From a checkpoint of a small image captioner: encoder widths [128, 192, 288].
Rows from block 9 of the image encoder, named by matrix and row number. Each number is 128 + 32 x the weight over its row's rms, rounded and kept within 0 to 255. All counts start at 0. Numbers have three digits each. After the name is the row's rms in percent of the matrix's.
# mid20: scale 3 3x3 conv (encoder.blocks.9.mid.2.0.weight, 72x72x3x3), inputs 15-29, a 3x3 kernel for each
mid20.0 101:100140149151172167152129065150120150092097164074128119147116103133151092145154167121130178149123177115108141169117135100187165171136149118085072079155116082107134136153157180114100105141097134153188125131083123081186118111054139114149139152108164140139166115142124158148103079123172129109036077125156133094089080133137136063066114096156110101169103127177135131095103089087115192151155169199163088146142120
mid20.1 100:105135100094128119094178161163099077078143132075114121220228111138144081137169127108145149103136118131112129143102048132115083145089142152109040113097053140119069095166144114157121132118121184151120153139200094183073108124094176207098177171152154123150082103137130179109109131115090174132155124125104167105099153079173112150120165122106100120134185146141185170122143141179095181145159077169063176142138133
mid20.2 102:102054172084135057157085107110122131193168142145151147150148188128140133105117187112134108178125121076135125117113110133120174185116118142139139127154159178170142147117094125155113137098119092124173138126173146152105145128127081169127136103114115093174118101150112150127052092176153138127115189130147136147144132166156094189128137152136189187151155125197131141063130146102143145060077129125086107079101155
mid20.3 098:049157113128102143086135148096065087144201129184174128099104090116072142173137088156152148179172133130104146124175117161189148105164157098164197115149142137161155151137137171182129146082100171220137127134050124087166108119075127111103142135141139124173134117144150075119087161115094058066096160108172150125199132140122130106192106116132120181101235134096117092113104090101095089146118112100133109142109080
mid20.4 100:099187127131137157107132082082069136147072189074142108149146203111146138117134137140107157110129183113108106094151135132102151083115166122081115111130168068085128104077093140077146098142138125161137165150215158068127142133161151111119124089113174170122124147183141115105100146156128164141119202089151103145102126055089102136151098109161083110135135165091095149150158107129107140144172194157156132177159100
mid20.5 101:107183089123139141136155127144103135136162131125129065154151143134149143170142080113091124085067167145207136102194110138112129115085072128133165090106148137075159085163121108154119177131073170197117172134125160090121117143122212140111108150095143089123055093123111114126088112111080101116121168113130051144147110105041120129188142105117102102141159188089106159108146132204165068134143127115130048153080099
mid20.6 101:077167095128077156110074113123160141152067115135171117135127072120096087128113151065147076172117173144115123122123111178128107090096069119184155156110218093186154107117131180105166128176129201194155220181159148097137142109131084129145120141152138150126149072062073093150138195104127170094156181121152105148112119148108100111143124141155111102143149155160103121095092095134090099136124174140183114153159126
mid20.7 100:134107112157109152106087107070210116112138107088135106108107026058128111168152148154133128138117033131111098082058084111122160146139135134158113089166110144151122080126111124184086173176155096121112119149132151156194127124090124147095133139163101117123156115169199143179158220128151149186068146150130130102135176048153170048119191151169064143142131089128127091068210099107107140165116103127145164144153079
mid20.8 101:151123127110079107182094162101184113083173072073127139139151071164180175122121075129159090083092161136140119152162151137153104158145120119136154116115134139169158109093084132149085124132121133117103125171182127142163113138120127080160160113153123092171108155168114182143161205175119137173151143123090151124054159130154119120176091118099106095164086137157150080158169120135164126191122151152143115104164103
mid20.9 098:091105145100128098100149039142109106136035106126127130118171120130105153102115067140151115104134101101134169189173124142121137107114136155120118131093117151124097109159088081163140093109139144161134118189115129084122133131098084131126135162116101109114135099117148072121143177127152093141152137108109142096121083081203160145072123093094116137123144120141098146174112161092150125125181085123151105116097131
mid20.10 100:113146191162190176153127115144092145195122174154121129108157149110106154098132111117101101086110159132063171143117187178141126101171198114153122130077106111064152083145059179091170135158104103096122148103121126138134131087145132125107140133169144173106138119089125095113089148143130102163104173127139129083097122145100098145138127114120068075151113126125118191193148089129079095135156098125128081088131152
mid20.11 098:146086125131134159063148153133124151160092073126128127109146140116106111152120138098125104090101174189116149107142056147151156147165107125142138151099172126107149162124201121142096133113092131164165111208107151124111106084157116131120170129141119126206090117163139150124095144101136128102143153089090137114180143058101098108193063080136086150146151083194097143086133079124100166097116092115189146105143142
mid20.12 099:178126134144133144159174091116156078141123142161120145144166115151143124104103077085132119139102128091167120136153125091109137134128143063179130106047140119172152131117169175072134097108125139132123082131102142153129082153167099101175122111120108143129138155090104096052161207121144132137103121093116092120176171104132136122117129094128126055013142079090108197159147139117135154106131097169142097107150113
mid20.13 100:119168143129146091066092118111111115141095126123115137118165125185117120140187115065154140119108126057114141160172155219129123132077125076177146153103106154108159131156147145081136142148088177180113155120102123092136147142119130134093110091152162138168175177111107054156113120066215117132113154125124105138160108158160184173133089122152130115147125144105133132159147123104090159107110189098124162070067123
mid20.14 097:145131167108131133167124134090072079125111165152096150103132155111152122115204142154136149153151208089136139092129107117130129062142122116103112147063059120040138162091131116109102160132205122167088136118139109093143119121144150124104163121128137180125156096111130125151099117096157119156106116096165091152125122120121122134088116138153137148114145132132118188131100141160104129131121166104083137203167144
mid20.15 098:095147119151090111147166187144182161143107157143103161095171051153165175098121154169159108171175067096133124111154111115101087090150140147129112178125101146150120140089087111144129131124127135117159158139193109161131143154131145150109149151129090171129096100132134085154123138110147107134137093144116187151115125109076117058125117101129149149140083152126117072117169127024151141144130152182119103067153171
mid20.16 096:153090190134093159083131165137162087128100179127105094160102132086105074105106100103118124128105135131135113128136111126119179121143130179109199127135136092125140106099105066154144098107104154183154151168030125126037124131149116150118093090118124186129171120239098135127137185158164161127139144122089119127056149073085133088146126119161121119106107131164149083140092132096100147129136135168107090133117091
mid20.17 099:105118167143147105161131121168115169129120179138149080074143092112136099075149175147160091102110154134175185155096151140130127143176139084116128117140155117144179093128153169122151156166102137094160111071183089151145148128136099095129163124173085086140130159167132076167102130095107153145114108163151152195104143148121172153111154143128139151099143118089079071077139092155137097105104153130134138132137119
mid20.18 102:151132151157142158164089114102100133103148165100096088110134108135099091091179135112135117150162126093126132111101129109128131130142077107146129138134090148125119087130139104168108061089115110085108233133092133125127136142091096137174131124135178149104097120149126215159172113134199113167133112164106129109103132105127117110121147112138092092220182099118200162124156101163134131160158152193093099114139113
mid20.19 098:082148118074124154158107121137111123134122095115061169098120106149117121046141123128171138152159164141198146146179143162158141140145119136198126150124120127152162156123153104088116133094091114178182148112158077124095138083111080160173119153178105113094116131193121156161140165128078164124096116143197188185124100132176113144181193150132115130160053141096083070146150136131149145110156146126098143146142118
mid20.20 097:107151117163105104176143166064140120111100119136125118096113119164157070104125130166126167081057159119099158131142128152114178118138129179132147098123077078092048152150151117140150139139096129141154124120122108083109132152157129111131097079130167083119076178123131091125144121108158120138154140115116104147107151098105173153071124117134085073092184090109147158111133059162076132129145147098142114132199134
mid20.21 103:093159128136121137138133157194107102123046115115120116142148119079143177164140123136108150154133094117084115118143195154114151160075144176173077117094165137126120145146122116110134158146122133118106150102112150140143114114154130153139105110167152112097104093148145039114127162151124094093142140093105113093180091169138083090069145143111175151161158177123107080133112112130140130110108158137185158129137040
mid20.22 102:174155095144143173131159183150135029168177135143115181081131085182097102105172094086129089109123163098064061114159087184109161069181133126076156111137098129175102127136104148096119126127086162097115130129085128139117125110165183052108067099125176150140107056095135129119128144195201187137153141053108124138176120131132103121099137113164133149149136118182163092110107143077127159182139091140158135140189136
mid20.23 099:081083014129130147128123087144156085169144160160189180140114106125104184098147141122131153141067170172129182169111189155191141099149114111125075179208125158155105133095104175127110125166145082169138099111098113168096110146138094167191113088089071087129042159152095079150100145097156114148130137102151123098178102139138160118145157138106136127100163095105131109114131119159134120108078107120141091164185140
mid20.24 101:122146133146163067085145101106126096116147097086084141142126087121089137135061169114157156135110153136139151142090089146123161146148145208192148157185121163140081081076095035116146076102149169178055176163137156168139145129075157131114102130127128167142145087132120138161177173109160120113137147090108137175148120142107086111123113137141150138196212099157093178115175107140146094150072108137139110099190087
mid20.25 100:109117168119112134153063100101137124139105097171154179211164159187171172135154130104048131124088152153111160185119098168155103098153138130108058133135122169084140107166072142124151126147142129159148139175122167126109153144126084128089099126118149160173128100120080118115123124098082073172179133067095100077126130138116138146117089076121158154133133223155133134115098126164092092135190090107154069112128118
mid20.26 105:162151128148164128099109140100164117140111075147073113107116089179158136155131121183144105101116075095132183100117153153122068121118133131114093105132105101148125132129070105110131095166174068134078103136120135105080132153129129171173110093101107139098088104094133061067153102182171136098125137104133109131141159122089104149170087140145179098148159171122179136147100127078119106098151128075143059127135127
mid20.27 097:147121206110120110092090113094093122142172112125093147149188139112077119183183099113091150116159131118043149109117128109136141118088119121160117153155123132074143133098123139132182152097109135192122195148141139086143128145141117159135128107090143178102114153130087089157128136094147127102109119134146121130122104134150059148150091167142108090159152176167140153126107175155097097051099157143132145128107084
mid20.28 102:068137181099070151125085076082160132174127146140083141126154140123082087142080111134175125145132140147124183115146129152152107120150190151070095107124123055069149106150150183118170137107148088119074159074157138087111129152177129152116077123095153138112129137104143135093186154169102112066172163149120148139117077094106074140120089134140112131109129151085101078102107158148159115075186133127078122150090092
mid20.29 100:127180150113159108132183169064057125169167184138112124122100128148163113157190132099143113150140164152121129114173117161165183102168116069111100186120185152118184162158097178115169082089090081120118098128094111142137120163098091070151153151135102127155089117131130068076099187140181067117203131085148111119096107108122088091061125110089135139113152158108140118141151190187109137135104162151138106109102110
mid20.30 099:108130127121121128131183126144087137131139054083074094115126108115084151205132187155142180099123139196161097182146103147176187075119143109226147067185115128114152122060103165168054114079163141103138145110142106163062130110131111145170127170036116176123079110108108098084167165146117159113146126090130143141168084072134119152132163170159114184130105098106112131118138121145132105143133174137156135166166113
mid20.31 104:071136154182131214106159145112150121118148107181072132118082151161203072108079090157157123129059158097084120164100134098115131141125117124100088110128111129066113175161120175154156145133167138159149108115121105077133148101149096135144112094117196164168116111092104162071139097156125184140159147148126134148147165109137129110139161138127109070145098127075063137170111134133100141107131146125139148104179136
mid20.32 099:145117089190167126141087128120117158137182131190095151047113176090122131105129097131137102064185118151114117136066098012092079156141141090139105151102092100101131109081111145179128142058113145099111127099144074088109131159114166210144121199132147132122119150149136153162117144177177109144152072136117132144131093097162118103113115156043126132129123096116088228123129170131167153156163079152085161092156144
mid20.33 100:105081102172132155132140154107122076110117147138066070133162123107131159137099108130145156119098143080043137138209132117090239131163148124159166147186127132143177069107164090126131168067116158118110101106138096069133137195204165207111118141147146144139192105082164134066124099128133143152200118135109098129126099136117109130122120148122134163070115127084081131129132100128110146131162075121161131113095132
mid20.34 098:148130177128151093104121103163083111167153128146162146122172084137055142152150106076127066133084206156143126132136129200143170115124107155168085098135152077118065158078170202087172117193113145156124090116135093182202150134106096108137070151122134163138129165107147098112129146085166118120123166159124119137096108153107131108084088140112127111108140103174112084163092071143136199042128170142146178160125154
mid20.35 101:107112175129126150161173165142061146130171091159142095065153127134154152082174128063105104125115138170067142113173137162144176154120132121163118160135137105173129097180202117124209144094200108108080155128103112162086117126119115159084169147165132135176115156152197117097114146176150107166139107184130079118142042133119150074119144079186181136080151128100095086088050119076102158114092118156117097141109112
mid20.36 102:156130113160123135072135128108128124093073142136172118144107179128147125155189119127153084115157172137131132150104131153140131130079148215137189164137128160182106175167167142089139099063113066130149172134157114064096120129160148157130070118145110138146138131128081079167136165134081121135101112167120117104120144091091112124136112145146156098137159149094067171162066153112083102092125110093177108061151067
mid20.37 101:149085091180087115151197104079171140080189076101117166117111134151098126153139193137100094128120114138111137065123121165084148101135106135147163151195086118141126181078135116123129090102121110160080129166145225128216143190074125151148112124147112146126103169135153123098149116089173158123140210150129108100097176084154111168103140117172123135092137139183148088092123141175171105099128096136100106150128114
mid20.38 097:106119126141140107111169173175146088116096163177129097138164151121141171125211162137117105117141082082105104137103120119139082127121119146157168149122135116151124120121118146146108148097099087079076158164165128177074159126113116125147085201157126144157048128102128105121096052133102096133106140147132129127214167135130113129157166196171152108078095122123172144130150217104173110121161164093140080144130166
mid20.39 102:136154164163093114150100102152107070159204151130128190138109107193097127068160167108153136138161131103163170123129058095133132112151141167091123159130190138123094165189131155140148146150130094106114123123066071125138126099148107075087186090090162156116151099139157097137102103108075094114199155121113121082139063102128167114085098084122101101106170097087108077142111131104120122140153129157138172126127136
mid20.40 098:091092092091103121140055111084117115056086118146086084131075141159147050144107166152141112118122138162105171130086121059118129102111127163181135079157103165131135112115106152078137094097058156083142183119087145133139107117142169098121120149074124144118152167103134135113112124129143119121125065131116158146157106116110107151149074208127140107103068156159172176129165165141137155159148142169092144157088140
mid20.41 100:129159142144078134148115170063120100121139100111134121137140050106100157159137090178109159067057127115102069181150090069135132141153157118070186125149113173122181152086163168152151121116143149115173123070121118163140152139148149100145151091142137114127167061137130135156102091096101126151142094095119096168125103152150124094094163111081168085134158115223166158132110144167113200186133144133201176188167137
mid20.42 098:193111075124133140183137129122122163106074152200154153138118113124103120200092132144141109145149105123119145153125122128073124105115143144181107135115158162149179115120119081074122112131063209184096218115160158145148136144088091120098094125090084127188153117130115114038077135122194088145132138160120138108166074132118151095095142087185143100145106172161065173169147148087131130108158085089136201108065085
mid20.43 101:147109131108123095127108100077111151107103156121118127076134142106123072174144091166127099128149152167085120126120144160122072118081123137054164102112129099116136153153150188135154100123149127138157138115117065146117086099088108188163179106132172192080147077100155103138167146148094164122125121117100109134114126146165103170132144086150155192108135211069115143121102132119020111116123106095123156182104086
mid20.44 098:119145079134126112141136126145165151122075131100129101159179080165149117138120105108120150130125186132182091136131092072100070094145134069149084056096096085148158133104168114099170123094100164115098123129085142150159169131096111177141156167143169117152129129112145113083122106115156103094057104090168142080126132104115145112102095071174148086142093106172103098103123114148157202149136147089118071101136063
mid20.45 104:160160169128103121150101124171153088157107164133181179168170093150158110144186137158108107087153148084094142128187089089059137110141148098097137142172159135124117112072096137127121143127133157145098123137146110091155121185145160137116140202124119135100175138162059097188098083141142125138095134085185114170154089144154122171131161156124084094092078113164104118088111115190142157107174109110029155167151123
mid20.46 096:142213128174107178136110108126112130150103145122124144175127114105150103105094065111112120075109089093143125116106131126093086131089103074100111081098055100069083116106136142126068081137144116148096183158090155160148136157103121061092153184140177144078172152084144078149188122091147110145121118117130165167119146165134118125082136098133151113086173088111134046150117125146132104120128147115114088071086097
mid20.47 099:136097165129121088101119120103090092151075107128075139120194175130138137141146198157096134109117089124091130085128109095085092131172137105113141071168102082107085154139113119134164081127132129115134139171109143103096124104045094158118116101097122103141092087060119116100129130107126053093137119101162185100180188131121127100153117066167113119187130142148115180081171184122117138128088113118087109112107128
mid20.48 099:151152092104124163134157133127183108134172146115095131122129201127148166173138125064139141132101106147112088151142107135112081122088075108103154102112086095121162123148113214114190152104131075097172170099153096071088076130108112133103114110097131080135130121113078121193129110105092139064116058136086086114061087058093143193150116109073148126160161144114093120088097070126133140141128130125090164119089112
mid20.49 100:184117134140132076173092132100143151126100065144135122128103122134178103163161113127080113047142114122111099134076150130124084142129123132134101162114177149112160070088167181097095158117180121124085113140123139135100112116098154124121081087089086124103136091079099126140085127083174155121178123114111144161116088158159076171148118128156173138100067142156184129142141108080149122108190108083102107117104225
mid20.50 102:117114174109118079137143085130129156053189094094092072143144103136150144122094091098167123094146102084158107091056165082117125163129172148077127100180083147157116128122122094176140128100074141107157086182117106157120153126103066158120188148148130100129147116103117207127130118164057103127147196163132161138187164114188124111165150101125070144086092215094097118138101152107097099089100149216186144128154132
mid20.51 101:115117147175101134153152128141100110108119118131150095147146152185119128112097116094085141114143187128064074119108128052096140098214165137128163133110100141151191056156141135111113126158098087089059158100168122153113113167141121144116133127088140151175153102093110155145069092158095167104126083182190138168146114078106132112199147084119130129112106105135112104137119108153200143180124186105154124089147145
mid20.52 101:146176108121115147139137137107093120079110089138108117176126110145146119150189144107112095159108136108125110119152099122101110107083147148154142082134145121089106121084152170125122127172095101111066100166127156131152158213144092079142071172148169153143140094096072040105099126123148078102191046087088158104179131113063070158111080148126137137149134145209137171138144108113130143099145133166105136162103054
mid20.53 103:147107116144125146175140138160063135152146161090143113071122146129138079102153135157130093118096108096120083134188060070108169171141124103170155108139130145126153104154171122145138125125123083097117157066122107108107144125169104084120115135130144135121087132117148185164174091124119195169176127134106094104125116058136064094118183150140138123157087158069093124065189106137164110149155121134116149140095109
mid20.54 100:116140145133071192200126109127076168108142138168149197128153138181158163126134084110063081132166145084116115094158057134108110078110136183100148099103093063119102121158062158112109124097184116174138128083164172143121050106133131094137099154198160167132088112116076151105125098106128151108119131108133072162096134079111100140146110161107168093225118098115160111096120163157196081148110113195130130137131075
mid20.55 099:101072131073147163124109182144144125109119139143103125181122153129105159134181122104134153168135154102145045135173162124162141120130078188201132105151094102185127100155135121137081100157132163063140096128140100139144149068125098140137137153120178144162136077123089092144154126158091092121153105176131129076100113118102092038118144124161107126140113085190065124068148147057156157132056152132160125114118119
mid20.56 099:203199113124109122132131075120131131095141108096110131163122082090154127117076056136067116129138119117146136092146115117131130101148079140165140106120143092078138163126114078153125091081105174118104123131126117161141095097082099134129143145154115163126094173137161168150125108167134101187110112150117124134124076151101049096108096129170125160083134148128137156137086100068125110149117086128114102173146125
mid20.57 103:130172107192181141152181162105145109126128066213085178140122132170136160124146174080079056074098100109117116124164164131116146186135109125139090064147145126098177114135157204104093077114105083160121076106114124037062089140095151141175171157110088096070108099143116069123146112111141136112039103089140099132072113046106099119108054180137150134102092151136130109114224147123086148151115125163118087123091111
mid20.58 102:039154180131172085156158151187083124156140157189141112057112157098142188092185212106090122179134155176092135127103141128154136133139057137103136129144142162153117127167124109122158147106082146102138098121102166134155098087151106103120106117130156107152132164134082120135127090047080078155104142086114164201077060099127195143107155127134153145151096161051103132162170072095148161093084080124170131153104100
mid20.59 104:137090171163106183102123132140081094136172172059102137113084131116078095146149187127082162133099107116163078170156122138123158078175149209158148120114179098078133134198090161090140124111123108089066094134146155161088161140172153162137073045181127140130115165184109140113153145149093097136135160134129097128102083122092097104154157071118128082139131116090103202213099179172136049094136197115109143103092147
mid20.60 101:166117151122171210074086130182141147180127155152119159116098116158124164118207117136090101097143092094096118120101129118144157108152113140115121143155145127146075149161127183136120157128131138127061120077049089117035112097100120106130111108104104064145130112138134161087118124125056129120118076171063155084131138143137092146160103111067105065148073142088145129155147137121156164130145156169157075160114110
mid20.61 100:118100134105179154187129093099115108147078184115147126129093131122158139088165152150101038127099108128135125141156115155144122156112164134084130120128163153123153144183157154133179161142167173120084088096104137118118170147112128137141111143130156132126134143160144095117143163107120107117190102128152085104108039115121099139100126109098129091081118173075148110087093085093121138169046157080155122105131146
mid20.62 100:098166146143045201109116152145096147121080119095164087126108058120094175153158158175128111109102141151118127177140117111141165072132083132118167140155120155099139142161099100144105146163090106124120137107082160119155098094169135140139154072173129159148123150114117116173176105126196160172167154130106135079099140053072101116144103105156082101101117113081126159171118117143112083114074062155104143149086136
mid20.63 103:151087055132118115087123114151166150116137163173185106102120106133156107144138109118114121114132155114048115165107111170110069136145141206140161097168110087189210135075145114150083106150090193177075153141150178147154119100103150112116130089142139090095117192123148139175160133162176116168151115102124130117148115160175144105189119159134167200098086060139166063085133168180117188132151093128112167151135149
mid20.64 097:143151149143125162185100103096075120150137152108136114120125189104119096152132107139119117081132168122116187129092085074110106142104194101130103101094134118075140148145146121134131224140125103143130139135099113107074141120154128115136120110155142216069136154155139122136101157107147180154125141128124103079054152120156076143107079119110167167116160165137129210201186136139110030169194120157157100209133179
mid20.65 096:109163152138103134104136123120094113079157139156166153119090075082127055112142140141087141124146124138202126082107133093117086062084111126081067143120107166120149099126074150132117179111133158168176153150129173111204154101108121137181161092151149136124121128179158088124125054105123135125132151124177195148086101159111159091150162128070152132125133113174118124143170085151177157125159143142094143142114120
mid20.66 096:150198109204119120142122103119083103077112136103164158080089109119114097144156141167184165157179106157126103103153143151124141093135181070117073140086157086101140095120097134136096139152084168123155101088085146161133164121139141079182119156111126131118099195140137117125151118196133163077131170150108103124133129131086097158101126082176151123102150150145134183145108127190116094143165165170157120115149127
mid20.67 101:147164149088129169156175106144174121131143116138137166120076111078112113110138085163169129136181163106197116165111143137098100143118092122133114129190099154094115160127143157075143105113109200120135143151179081098111175123147137135153138168106098111114091138168168142095088130169155089112056069139121117144141095112127138123148134177073139103154120130155149105089122087118142092101114148159096169169169103
mid20.68 101:087107135140112109116116082115108080109131137137090150107083144183133105139158145119117140151117146125105102104146107123170095213149127144148174177180105155082207131135122107186147163092140159061152118122071119144156159148115147132061157140083109180151158125169160138153113146112178090070093148109091085132115062116146154118072104174143090143165148176114161093137102105118049169123143159136119209124187150
mid20.69 100:126106109106121125146218092199204097077215052107079119159122128123127148098097102118160188131129046167092091127118108180114128149115114084183128176140176157131190160150158160148093083055107123089104155123179185111200111084129110141147178137104143094184141104183160151131106146155161172112113162120127159125152119231171160144180139100128136160118135064132120123136129128094180171128157141089171149121163135
mid20.70 100:103068144121177148125147090175103132139095185100174099142152141099068095128182098092186135100118154118076111144084136171115109114087108141062135158066086112125151127135149157151129142193098133098161108194097102103124137100095171142122138104148112122105152144101182103121160126161098088042126159111173120075119120101187139145123081081132119073150103117084105145143145113105160103100190126161169181113179157
mid20.71 098:099100144172144127110170103083148090160093135086107061161175099152135130127110094081120143117094138126108073086158158158080132190148120145188154199113130105174121120098123146091068126052083132123193134165168088142132120158138122125134153166165142153130129189149153175163133066123066106184127131093144164121132137109176127129187135169102192111132117108130159098095153119143178155114150076066128078140153122